{
  "arch": "dit",
  "train_examples": 39062,
  "num_classes": 5,
  "head_dim": 64,
  "moe": "top_k",
  "num_experts": 32,
  "positions": "sincos",
  "beta1": 0.85,
  "eps": 1e-08,
  "epochs": 22.1
}
Rows from block 7 of a small class-conditioned spectrogram flow-matching model, named by matrix and row number. Rows with one number within an expert belong to one neuron, the router's apart. Each number is 128 + 24 x the weight over its row's rms, rounded and kept within 0 to 255. All counts start at 0. Numbers have three digits each.
After each expert's rows are labels from the 100 clips, of 14976 (inputs lightly noised), where the router gives the expert most weight on average: "responds to" is what is common among them. Only what is clearly more common there than usual is listed. The data: synthetic speech, music and everyday sounds put through simulated rooms and audio effects. In brackets: how many of the 100.
# router: router (model.blocks.7.mlp.router.weight, 32x192), inputs 144-191
# up: expert up (model.blocks.7.mlp.up, 32x96x192), inputs 144-191
# down: expert down (model.blocks.7.mlp.down, 32x192x96, transposed), outputs 144-191

# expert 18
router.18:114141126100119090135138108160173132119180164155157144111138116105132171154139132130123162129082132171105119104155108129143135174134111122113146
up.0:121118152150169138140129154136099141143152125125060138093107090142083192141137135126142130124174108095131129157106163157142124136144098104097073
down.0:160109121149125146107138151125114102101166129143104079126150129105135147146141114127119112129144165132137048108123077151136126105152123091096130
up.1:154134099118173137134132098123059096133150151105103098164103144146125146101169107123175131143199162125121127128083124136107143154128102102098085
down.1:166148140112122101145150111133123140136088139156100157144155123101126161127104121142132129131145135153150129141154114151149129108151131158088087
up.2:117101152149122089146083146113089141118103142104141111105133143176113108102105106157160139140151118094130178104123112120089095119096084154144123
down.2:092165119137101105153154134136127142115121123102142113156109117091121126139155137116166135137147158141118144176076125124152146068150082131136145
up.3:144159151114144141134127151124078135102107139118113138134095116117117133088110100101138144072139119109109146126097159128105149120114187154114100
down.3:154138120110140114129128111140139102136119137118132122175184124128168125121152143130099164120247135124159089115153120125136121109116092085115128
up.4:115135115202140106158138079122092116093110110140116119131142113183089107145085119129180146134150138148118133131155132153121095081142165095169114
down.4:155149113161127109129114137106088103088073137145156131123155107123137134176126107133125133112133163120125131152113100161116128093138094130140128
up.5:164133103151131141118088118166112133098142100103129134151155126107136114130169104137119083148139100089121117149082162151128133107118142145111155
down.5:144087114161166132116165158117124104112093122125130115117122140070081107102152135090120161105100130123173112101143133113139129130120099150082117
responds to: band (88); reverberation time: 0.15 to 0.3 s (41)

# expert 16
router.16:116162117125135121162118128135155127129156168151185144113131142097160157151143144141129174134099135167129131108154111135126145144135118130114166
up.6:170175105168156131134119132159120119114119122121101137122113100109155117141146132092158091125195128144085111145089103123084127129108102103093094
down.6:140113131207116070126145131143168112108081129153131118141147168100146074105128095123110127134108126105133124149108138120145119106148153133133166
up.7:127178117141168149148117173116140122101120125168171113117136138152146128092128112136105131135145141107118168117128125126104137105143110115128140
down.7:099163141117091159124152124117096111154099128107136105149130113147167150085143119133159131136126160114154114117119138131118131098126155139131159
up.8:115131159168145150114134192105138118119134073143135134133107133146117128109136129156091121092150121115121181119121126130171105126105147133129148
down.8:133141131136165121121100146115081154148115147169132117134169145110116142146161107126106165116130144143151146123132110148128091155134140104113154
up.9:117161084147088114098112119139098121116110127127093119129116130093149140146119085142139109136220117127114152111113109120133153100108119084124083
down.9:148158113163152134117126124126117108139115082117135079133109154162088118155148135126122118133109129082167152154116104105179153091145180140173113
up.10:134149134116145180173112167084107065149098097104149123096108156129144116126145124112104132104173086119146183094099133114123092122110125089115110
down.10:098125149139101092119154101102123123144131077107103116092146137154104124074146132099079126145163129088087132083110106103102098171109118128149151
up.11:143152143131146110127079141101102138101146125131101138140066142116153123132113082150122152116166067121094144157123098145099122155106120129135125
down.11:075161086149096138130144143117166112113078103107138134145089076144117129109102145079136142126118109111107127146065107118128110100109151124119108
responds to: band (89); short reverberation (75); reverberation time: 0.15 to 0.3 s (53)

# expert 15
router.15:086129146139169179129105139131134161110135133119144104117102141111113141202134127176122123148116124127114105156124139130144113144133111166164079
up.0:166137165145133117123165115110096134156141123163114114144106137131129102089122128129133118147151129079101161148090122160086160121166144108073130
down.0:147160105132142122117142102136148152115107130170119151164127129167161153122126116148130093135143138122116159135138152096116139144132165099171154
up.1:102140160084127133151114150145113100108127179100097113104120138122166107124150140121145139095138127134166144105154130120133117120135151156144160
down.1:111103134108115150114133164141140146130184088133150143105109148121102129149124121178115095098087127148074142156119165111092120086120155150144091
up.2:086155135179179120168132123120158135103112145112139142121113133134143123141094157139117062159159163137160131110119155084182110134133129131146142
down.2:150107163081121121148134124139141119141131134108107135115140116183175108089140118118122145165170096119162142132155120154078146193156148131086149
up.3:111123133110127158101095103104100145134115145112164095146099168077107131125134143173104143094147123127143145137079154087135107156086133157147124
down.3:113137103092134127097115158135147118139102122103150151161136117171149121132120119098117153139113129098138118108140158112136125082120154198129185
up.4:112117136141076166116153143138134128161166077123152103164140074115117101129105100109137122122162155122123128089113149146145117092126132115070122
down.4:189138128140115137148121120132103126085137092164088111153122077186133137147088156096163126152126142132131141125131092145134133128130112149053115
up.5:127124128113087084053119095095130124103094116126140103104128171151138119124121161152140111136135148136160133149084146099142148127108143117121144
down.5:129160081165132136095157155137178096160098127113162177170092115174134088131147129112113101153183144142104143144084079139131119094122122161134147
responds to: everyday sound (92)

# expert 26
router.26:107125118129116087146165124174159140133163153153161142115135132107154143176140130127116154142110143166147128108156111120146146142136123132117150
up.0:106137127153119135161117143135117111135111165131108119142125090078112094109183112141130133118127092128132117093081097110145135107110138073107165
down.0:115096137106084123151119162162159128147113136144093164126132139153102128097092139127126123106131114160101128150142098142083093152147110112139096
up.1:132171105148121124157102120131073096114115120172144149174117161124101100113126089142105097118177124121105157115081117139139148114138112115122114
down.1:131147155110083106079156119113152133134137092133112148167110122121149117128145090105112140083138127107132135112136126105133111152149120121160113
up.2:136139155141122153148134140105121099135085115147201137110140109172106148117152120129118118099145131157125159129090082141121121135133121145136117
down.2:120151127119127110090089104117136118111136119106135150126113129137099119106132115102095144150131162136115134150109135145153128089105187127124106
up.3:111106098122144096140116120142130085121160155128126161136115138105109118134126100113095160110136121129126172163136121130107132128166100129086097
down.3:125130133118140150125120131154085127135183134163056098096171126113153165120085091120138143108103120170126107087139132152098128098127152115130129
up.4:130151116138122126097124076134106111102110120147104090106141151113141079160135109078095124139152079117117131145124135082136115088108139107144142
down.4:140127102080144116124192127138119152154111127143137184109138149133090138133148106147141147152130134123129145130131106112147126140138146138125146
up.5:117123102094139151119128126118094072122067102126112138140129111134082115149180143070134069132125153137131136107109117145118140096086130113120136
down.5:092133134075128185112134109140161138144095087106123149137159121121098120187177141144130090114099165114149105169114127107139117116111128167166157
responds to: band (61)

# expert 13
router.13:123180130138140108181135113149149148120149164151140163100118142085153147152146124115121162134096134154132142114148103142141155148131096127135144
up.13:082131153124125088146139100081077179163107131136125111189113130130155110150106105120132139148160092117104117109132124157091158143117116124129133
down.13:085131088143094108172132134143113117176119134114126124133086128177109120099170120156088091149143121077114128158107163113097130113146158159144123
up.14:126171133103128132121089115111078068174102079141125098136113118124123121086107122140088162109178132142116098112115120156104134102145139164132127
down.14:106136149126134121147164109131060159103139108112151127136150112105136088104093157106108142107157136125105136150121157112152123150101108092136123
up.15:159125122167127093118120117160154104109174127101079150121124092173118156102124120114134105113146143162151145086100160134097101128137124132137128
down.15:080090104146161130143098140128125089111142127146127165110087095116150136125093118134143092112156131074148112125087170118105137108129111099114183
up.16:155190145136110078126100139057115105122096143097125120107095124091145130156139145127165106131162157119117129146114158104113109154108133103120135
down.16:115128038130177143124108123141146128133111129134147147109126075175124121148126133128125057145113144089111127096111132157133098123131119161106073
up.17:155126141140111122132141124101097071136124063139172148141121123127111104125165134110141089141186156161137142132109134115095107103087108117122139
down.17:128119165129148146149101137092135091107108125136159130115118113130154113096137145101199132119167128093130146187174150130123107132103094123091121
up.18:105128149126142113108142120167115101140089106138158118154136172137174114125120126141139107145146143138116125098143129116154107059090154130130169
down.18:157141122102154097105145135137122128197102127133149090140116123124151103119132131149125141113184089129129127107134112169123140117121108123142088
responds to: band (82)

# expert 21
router.21:148099105140142143137159105148130171134133133100143119142138146156121141133147159173099113158137106134162139118124123149111125130137118181169155
up.0:090129109133150110116076098160153122108153148141152145122139120084087151105125170151117104138102097140149112156104120146101193117134127092104158
down.0:121117149122133180095138108145119125143082105127151103131123091136123160157121142116118122120139150103148149104145127112147114108094123165158125
up.1:119127134070091146151152159126112136121108120144125120127128155112169126107132111088138107127143186122110138168148140098113193109105106109160112
down.1:118103114178108150116129113122129093085133108113137154150118078144104147124124156119177147136126110173112113138186137100089159155099118144132130
up.2:135133149096108124151080133123101137130124157131112121152105171096151173128125154104159094093130108154084103099131155116107136182117109127146179
down.2:155132173150103121126125133163111127164119111136108135111148115133112138125124144156115111184121124106151105103131095114118103170171123127136143
up.3:082125142105134170096128130130154124132083122131119110123139109097130129171158144104155145134141166099120085129117157104104130111128102098143097
down.3:133117102177108108146097112110132101127112091145130137136130073159103103109129157158092149132142109149099124112131120114091127153151157160158131
up.4:130128102129130091114118139143160089090122144175106154151152144101121139162141158132133113132124165091134134147155114143082112138210115106177140
down.4:132094126073103130103075129111131114145136103138139097173092115167102135155148124129119134052148111144102135150147091125126093093144142149097120
up.5:130169080135086127148121130118105157100135146143127113145122131103116130128128129126123124128137107162117103136153110157086163164109136125101158
down.5:122121131162126132143124107097132133173112116126116102161043129113122134134118170130158137130127139116140122176154127102113142123124110171146097
responds to: dropouts (40)

# expert 27
router.27:111087135100108100111133123130152156170145148123149104112103128106122143147151146128127166132105129159125125148139121116154147172131138139097132
up.6:142152163160121187075117132149160095136123106115131156105118172138098138115094104134102168115121161114134169090096149120149094096123152111141086
down.6:156110137165119144133102116158105070145148147107120124141117055101072119111086161100097158134102106121139144103128124125128141136132135125111131
up.7:096121145133127134108132154119097112155088107127112081137113147143126132152151111122116100135151106143097131112051145132154135114120120138092127
down.7:129156089126161128087123123126162077138129156129125177123142118162152142104125099133102126132186111093163159116091172088116173131129130147180126
up.8:133156169143137095148111122122126139097133090133131141068132136089102148123113139148135126076143148141121129146101144130102179098080095137121108
down.8:139105122122115146120135091118132100129079115148112086094143130101170086079102118158107115138116164118104102097113149107130095128095169126134125
up.9:135095101113134098132140161115127141125129102135147096093088116074108080129125106097149081126105142166127128120086110124110103158153109118126078
down.9:074102097149112079100120172101116134118138123119168158136141107143100124153118148171132135129122161114116199128112125153136171105099137130115136
up.10:111104132115127124149119122099146181156116105113184120138086128121122086118094125130115093125145099167143172157107107135142088169143099091128097
down.10:143115133141142130132122158107110123097117119099139146135151078146106137153125148156112141139082146124148117160137138120095168135100138176132112
up.11:089105138143154145113118127160119136085104131146121115086128142142070109110146091119089101058152132173142097097083133140053124142119157095135121
down.11:133138154159117140143133138127127148118128124160116123123123126081125132109081097096133142129070146139158103084083133153142091089154117116109101
responds to: distortion (56); dry (41)

# expert 30
router.30:118118143140097143114141163131129147168151108153150099160118178098171169152145136151134161179132155089125143107140148101142181106118132154146136
up.6:134117128186127130111119124136125122145125115128137108173123171061121113084142133143101076167134121133108104091080094125102146102136097151152162
down.6:141142170096117125137134140130139105113154107117145136114086204138150136163096082107124145141082115122103114136135182115145130147117144164153138
up.7:093095114182113096116175094130141154150157097145114104146125194114153115088137132111109086194150126113135091130120148089120139123137133125116166
down.7:143133168169135129140151134126115111124167144127128128114084147149124145153105100153090175156104143093122081140118124156140137130110114168079097
up.8:106108106146135052083127138156156149110167165141119099096124119097121130130132095112143087143140128124137117122095103097119135144151116134150131
down.8:144113130167109135134122110125119137113121163138109124120134110143175120136104141155140132155131113127093147125091114163144142110142151155109110
up.9:112095141154121153127134126074125097138155074142080067144125105168123126125110128113125134181147117112134089102123137164114108090096116113091123
down.9:157093128132109125135111202139098082120175115159138117141126117134115134173111108122127148075118164137107077132147136179124118114111073152086130
up.10:096117123107140164135132133113094156150114155137129111146124116108150118094146127105154127134135083092139110113117139083118136130092088115090174
down.10:148122169061127061128126141150175148136136114103112144107125168173125110175130110137074162123114149124136103139161075125127124171138138146159180
up.11:120169143086159126121117152118130120147117122115131083151116108121141122111101127098115074130130121117115120113128150124137145113106128128069147
down.11:105128151124146125150147119125108129149130146098101115120171108146104128082134153133112165091179144159144125089117091147120123111181116119098116
responds to: everyday sound (61); reversed (33)

# expert 31
router.31:135106143102123116122136156155126128167138136153130149109157131168128103105082136112167154116128117131148154134122157094121148108143100106086153
up.0:166111103131103111130135104137145152075136113110098124111119165091112136103161104154088131160101157141118119134154094156172131178151139180140159
down.0:119129123062114157141134119144180138164147138160097152133078134116078108118149123172090111122131084140148109149102092113139137117110106099116158
up.1:127109116167129146112136135107117084112117120097130132100106156118127104118117128113123130143137114139115095137097116117158139081108157113133141
down.1:075169106154089164141140133136131093171116112131124111149115105147116146131121125117124151143166131151120144166169129113154146161134111121103089
up.2:158145104185112096142162094123106140109153188146084136131109147093148132126136130159104164123104102136114107098119095158109132171114140146155140
down.2:146143117102141139128136136164151125127126106118070132142131111123084136121156165148129099145127102117184129124117090117117118147149109124138127
up.3:168128101100094155115135111118146131188100128111135162111155172127125091103117117119128084156145148127168123173126154158125114094130105101113170
down.3:107113128136156145157135123142124128104135149147126110110169150141166157090129066091137144121149133108125130111107149119083122082130087100144136
up.4:111155201139162111096079135148112109085088101123116136123091110178131128161165131140095131100099137110112157118139111162140088102148116158147145
down.4:128140117182094070136169144136119150161118145142169110110104139153075074164121145119127081133140144097116137106140110134129123128195142137147101
up.5:158138099156098110141128108119145153124117138131099161090161131076131179144144093105121100144129134149150105139133138107133126119097174119124117
down.5:084115112171134122093122126094104109092119133143175117123121108140121094131088109123166144096134144132099125110114178132116123097123118107118127
responds to: dropouts (96); number of effects: 3 or more (32)

# expert 2
router.2:124137147178139152155158107152163159144156165129118190107166179101153154048134156150131145153120153134158132123093120162135120160156139154165152
up.13:144157160107170122160109107163152121133133117130091146138106110084169114135122101092173138162153134104144116118189149087161156128096114096153128
down.13:139132120141115093174055148120114135124153100114108121173091128080106171087113164091148092117120134158129103159100163128122135144103124190134130
up.14:165204164155132197166106133155111120125121100144137123120119124112112109136119118128153105133135117155126150097112101131123128102119133113135166
down.14:139099129094116134160128143099098132095142115097160173138113162156129093172124156130118140119133183095126106158136160087100144140118128153113126
up.15:137086132150134123129165093146136151151119107106129140097122139155103113117137138164151094118140130141183183077090124122147114133148130120122143
down.15:155096130075138115129124178116081143132125109111140142141148129154111108153132121143111119106116151100083143129134119106130119135117161159113143
up.16:098096104107094099102086112139134140115104154113116118133139133097137143118149151171136126117127141154134134130137165060163145070129120100153117
down.16:129100137130138107116130184163108177112148128132137148153129124112089100155128149135117141088142141142117116116116089095115120144120127145086157
up.17:102133130099134129111115122123153130128154161181123146160131135067109136136104117083124136123145159053117104174194161113131122143104133098148138
down.17:123143130150129129151174105106087139107128136137158159098146139085171106143100137080139086112104171081149121104087151121109127125170102156139126
up.18:091141121124115121132151101104132087091111108172114085102132157072191142119123132123149107132128169122104144141099125125112134102141104133146074
down.18:136166161107140120077168158119119116161133094149127174139118161100133127136093132132126136116113144124127145118144129140156116098124152116162142
responds to: short reverberation (77); reversed (58); everyday sound (53)

# expert 11
router.11:139131112118119121134139122154169160152170159148130150101136160102174164131134139145106172137136117137146148128127125159137136184156122138141153
up.13:117124138083113108104138138149131164142128111168166132110133132180129128093085151110094134060135109143126136147160155143097186088124134141117106
down.13:116122086134120101129175132098134151129140111166152132135145135158092136054107149153136106100174139157135128149073111119165108104141077143118097
up.14:116113148110146107125115172131154139132109124130129127137122149155144145090077155125096135174125153073137150151170169119109115106142146140162154
down.14:114146124110156150095173077122106117114137138137115107125167110106145157117102149107154130141141152164166152124070066139156118139117082129090125
up.15:118078111126113153132134132144138113121126153131128155123179127177116106137128149115103165089138125108114145153084161151095128100160119140145139
down.15:133131125189129133155143151134137115127128156141107119122131109112082166122130116111116096145166105117147097121085123149140125108118111145118154
up.16:122155135113110111123110135107091082128115114180141143119132108142122109122100127102113132115144148083118144138131125139177126114112115101144127
down.16:135121148058141161137108142116130132143141105107129133147142155154099141133104134127083133116104115119113150121101131088124118125139147145133095
up.17:110084135175135117125123114164149143101092120132124169077106148129137093123163093128148129113133118117131144107065130109118109134142119092129146
down.17:075124128175112145141125124160149114139102149163114098136135094180150114174144085143120149107151128143156131090151114106142123114111142123140167
up.18:130152124089121099094110106127083114119087102136148147130126101176141128125116131081115127123143130106131151110151100132164113114122142143136144
down.18:148117120099139135119138124135130119143157111117111191107165112139120148125141118133131126120107144130142115188102119178157107092113144133144078
responds to: everyday sound (84); reversed (41)

# expert 4
router.4:147151101119111115122131102147158148129160164137162147106127149106174157137136128121122169120086144159136127119154126140146146160138113125108140
up.6:177114189102105097137119104130123090127101108101109117146141138150112104109147134117131118125134117133146117153069173108116153118137153113101117
down.6:113132142113137083076107157140128128127114115114111114113143122148098135180173134137128123135165133169128112098150110104127144106135153127118119
up.7:127127116118132098115092142165146118169131112148091111141081126169140117173134137188117161142158135154131175169094114135134167127179127159132120
down.7:133146116111129157134123110116146116085129141117114130127105100114092107116125141136091155103135143109095102121126150121118151120102145174129096
up.8:115153149127163173163154128090100168176108125111125083147150126106139151133153112127151124162148100124114101135121114127117149102106095100133098
down.8:147090121098133154132124101138114184146131132116138146108154101128129122168109131148120095137183157100132140122117093147099154175153167108140119
up.9:157102133152119151129128142114131129143121107127123090134130121184092130133113117195117109147120136157144127139097125171083096124126107191129149
down.9:142161078116115157160137113088100121127161103129101138129132134052121120136118134054116129123094151105152132154103165115139112100108089146140102
up.10:125118132107161183109068147115145134141091114104165135127124096110139112120146076179128089140142141128118130141083114092139137134124116111133099
down.10:107145105143148164117109119126110122136126150124118105110099114122081103123127139123157124143151178116158107112100132122120121123129108128090086
up.11:115153141151118161139127149135112138069161070154089116145155162116098154084097127116126140131135154109116128143122080170181123146128141101103150
down.11:112101107095135106143121103111126141152162137133143144128151116145110137100098124115158127080110130131117122123120124135122130114159159096146104
responds to: short reverberation (78); band (64); reverberation time: 0.15 to 0.3 s (50)

# expert 23
router.23:128148109100130108131141119150157133132152169138152145123118114099145165149154144140134154144100131166129124106163125136139147168126109130114151
up.6:120114113134127114124126118155050105115105163148138109167130093159155108128123105085171120129171127132094163132128125152113099158129132105133116
down.6:127159120092135180148132116106135111134126146084091125163141069170118121122158170129148119166135122127097120165128110102150171098164147116089127
up.7:160131117141110128130102139153092125126122115149108149124089086105137125104098096102113110084174130094134131099146109128137110087148131094146103
down.7:138133132128126135123167115101127135134150102122158149116083105139108119098140131164101121115117098120099135116121134076144148167114128150060129
up.8:134141107134136131151147122118117148122109094135118153161121135151056134114134109155089136111125151150138137173081090108115097133139144132166082
down.8:170103139153136152120134126172185140127141116115099130115133123062086140196116136092102178102066099137129099135139131115084126063109077131109115
up.9:097102141120136093140156134144126078128138097158140137161116137132074125173135102126140119097117173139111146115130140120155095161171142131137106
down.9:142161085133105141140107105127097126110161149147075080146135099114144108121130118138159109147076129103090157094127138174144110111155155111132102
up.10:136129104154093157140121109129147101107107119139148084132069165092130120104134082083180116129160107087161100125122139129191110129158125118147114
down.10:099098109139127114145160153144122138131145088119178137166098136111124105134132175157160082090154148114135119167120097139148165136125112134140084
up.11:143167149129157170126095115183055088098137097151113155157126098109140133101137129135128113119168134108107165145098117143154138141153139116134134
down.11:132199096180131161089162117122155109123130118157106119170117085127166102106144123088176090172105104121133168130144117123183117140102149124146145
responds to: band (86); short reverberation (68); reverberation time: 0.15 to 0.3 s (46)

# expert 1
router.1:156106134127111053116148114144151165150160163153151149144124155115161150112115140114138178108126124135100143140143131151151162171169139138106127
up.7:165100100115098095158087149135120127150132097117140137126119126119077092102098117114139120135160124155111130142119147162155124140152141117123136
down.7:107136154148162145114132110136112138115161162130119123163120175098173111097154098144118110132107118114135125117145129128113086114126125129174144
up.8:138162142179131120113161124146118121080123110128137116080116128108184156121142131131106103153150138115142105109116113091123124136142160127115088
down.8:111118125123074113177135104110123095148143140086064135147135121133174150097116115136140128114092125128115128146128142120163133104155141125162152
up.9:081085146110091140095151117108101130136120128141122150132166137124111111156102130126147156137171107097145153119132133131115094100152150110165084
down.9:152141146119128121149119118140127165095108143126147088109159160149128113141151090137128115098183141096126166181118090095142108144097126111113138
up.10:108099130109106143151146112073105119128145082148111159126137132124122134123156124149132096132150146181084139163087087118146111160125110121118080
down.10:126159156154104117159141137160153127142141155096090165121108143120144114140144119130098091133140122093092121103099142151133121101171136134188111
up.11:150117142152093131099103169097121108123156104143127113122137173125072152089095094098117140129155118158095095124128113150137165126131137112102152
down.11:126134112108122113104175143163166171115108160163140162178114159143123085108169132180123086122100136141122142104139100143121094144131138145183136
up.12:146121127111117111095133137119138135148119143132142089091128149130150116117107111149117122078129106142162170138137139116127085125118153115139082
down.12:193135125118130067165117132129111156154143130119082141128132119096084130150134130117118158121146132118142117161116093116128119166163109143164113
responds to: dry (82); band (64); distortion (52)

# expert 14
router.14:143144102116127098140153102162170142118155170146141151128126123103146154158141156147129157144090134160132121112163113135156142161146107120107157
up.0:103101141145121141131126123188110099115115101145137132162087128139116083121131075145119091097143136164153124118136144163145079128143118141084112
down.0:075170126149141159110121113104090122111153157137146077167157104153147127108106116094158122117125127104137121086116147117156142104099141130132150
up.1:144109128202169120103137128112102110078111130120117097104085158140155122121139151157092137125161138111107175125151107152141122113093143123129094
down.1:126119111112135077118129132120136133117125118174174097203146135120152108129083118088161119104141148166147136102108171074168154080156133169114125
up.2:103069125153155150125125147083089077124114124124083090142091109109149146099159078109084092156145107093099142111162114060134077092127137182108133
down.2:145135156112118131129145114122143109128137114116135099102136136067141056128156154120122140134132163114129124121184104152154093143138100102119173
up.3:126101138173146124137120145101079093129092120122089113120168105134083130117113110096113108079175124129121114115100102105122132159144103121095122
down.3:105121152147112150132135133138105151181140138119132176107129129105097122102121117167136133129081118143101084100113120133080135167149140115108150
up.4:138123142160139107113126171131105128100093116143108149083103093161092133123134146151134131148117138155113157124201118104132136081079114160106139
down.4:136156118115124144112125108114128130088151122098132127131149142121131124136133113110117160131089135123146160116119124115121126085119103138135153
up.5:128083130168125135154119150107103089143085095134113121137088107086167096146132152099084139124147132150083129132149128139190098146142126145114109
down.5:127134093142148136135123126158161138105129097159105108150183121108139117130118148130134149113168106150193159084111109156112155151124110130113121
responds to: band (91); reverberation time: 0.15 to 0.3 s (40)

# expert 29
router.29:110132112115137142160151123109078127157129133084131108165172140090143119149139139106159146153157096121132073162128182089118163149097139075157090
up.7:095130115112111106138083154120116095094118146149087141122121108115126118133147115092099109131136115120125139113163104150148125128108094143156166
down.7:188162140150095146137100116105123094138127136112114143185120149068145124135149136125129178129161154145161118141159107135138130163125096131132126
up.8:115178107147147138126124104102118090118100137114132128137145083148129087153136128160070061139133140119084122120113080122090074116116096131116115
down.8:165112140085135123150117106154156093142107125153117131161158121145197145100122131124147113133128147115123153144134144109129117137169157149081115
up.9:093141128159078143091167127149150112161113106120121131121117142125182180100118132106157165099126131128144172128058125167127106143141161149117137
down.9:161136143095127118096131158131149133134140082103119170166072144153133148129123129139090127117168121190138172154114129127122118092110088090109153
up.10:104108115109135190083148139118200158109113152144131154116135133109141133188158154177137128130079138164135158140147117131110121151124148134145137
down.10:137133139109132148063176119150175083089113084089143159170118098137146176136134133115139151105108118157128128139083173063114141109118115144108145
up.11:119085125091112140100128175160140167151129127147127176093169144135097113108100150092172112115116143117129148153131150080088153145102136099119143
down.11:078172114152137150126122144124141094149132114105116129145093117108147164120125139151128184094162146181116101134109131160124173097115132080141113
up.12:122137148128075126122111119131113118122139119140120138124118113149104120074126141097144146111134167086138126114134158165114175130098123125107125
down.12:113135132096077154129127150120132182119116124114114119125096150117115124139098147155106108146182137122115156142110138132128136108153096101133155
responds to: dropouts (75)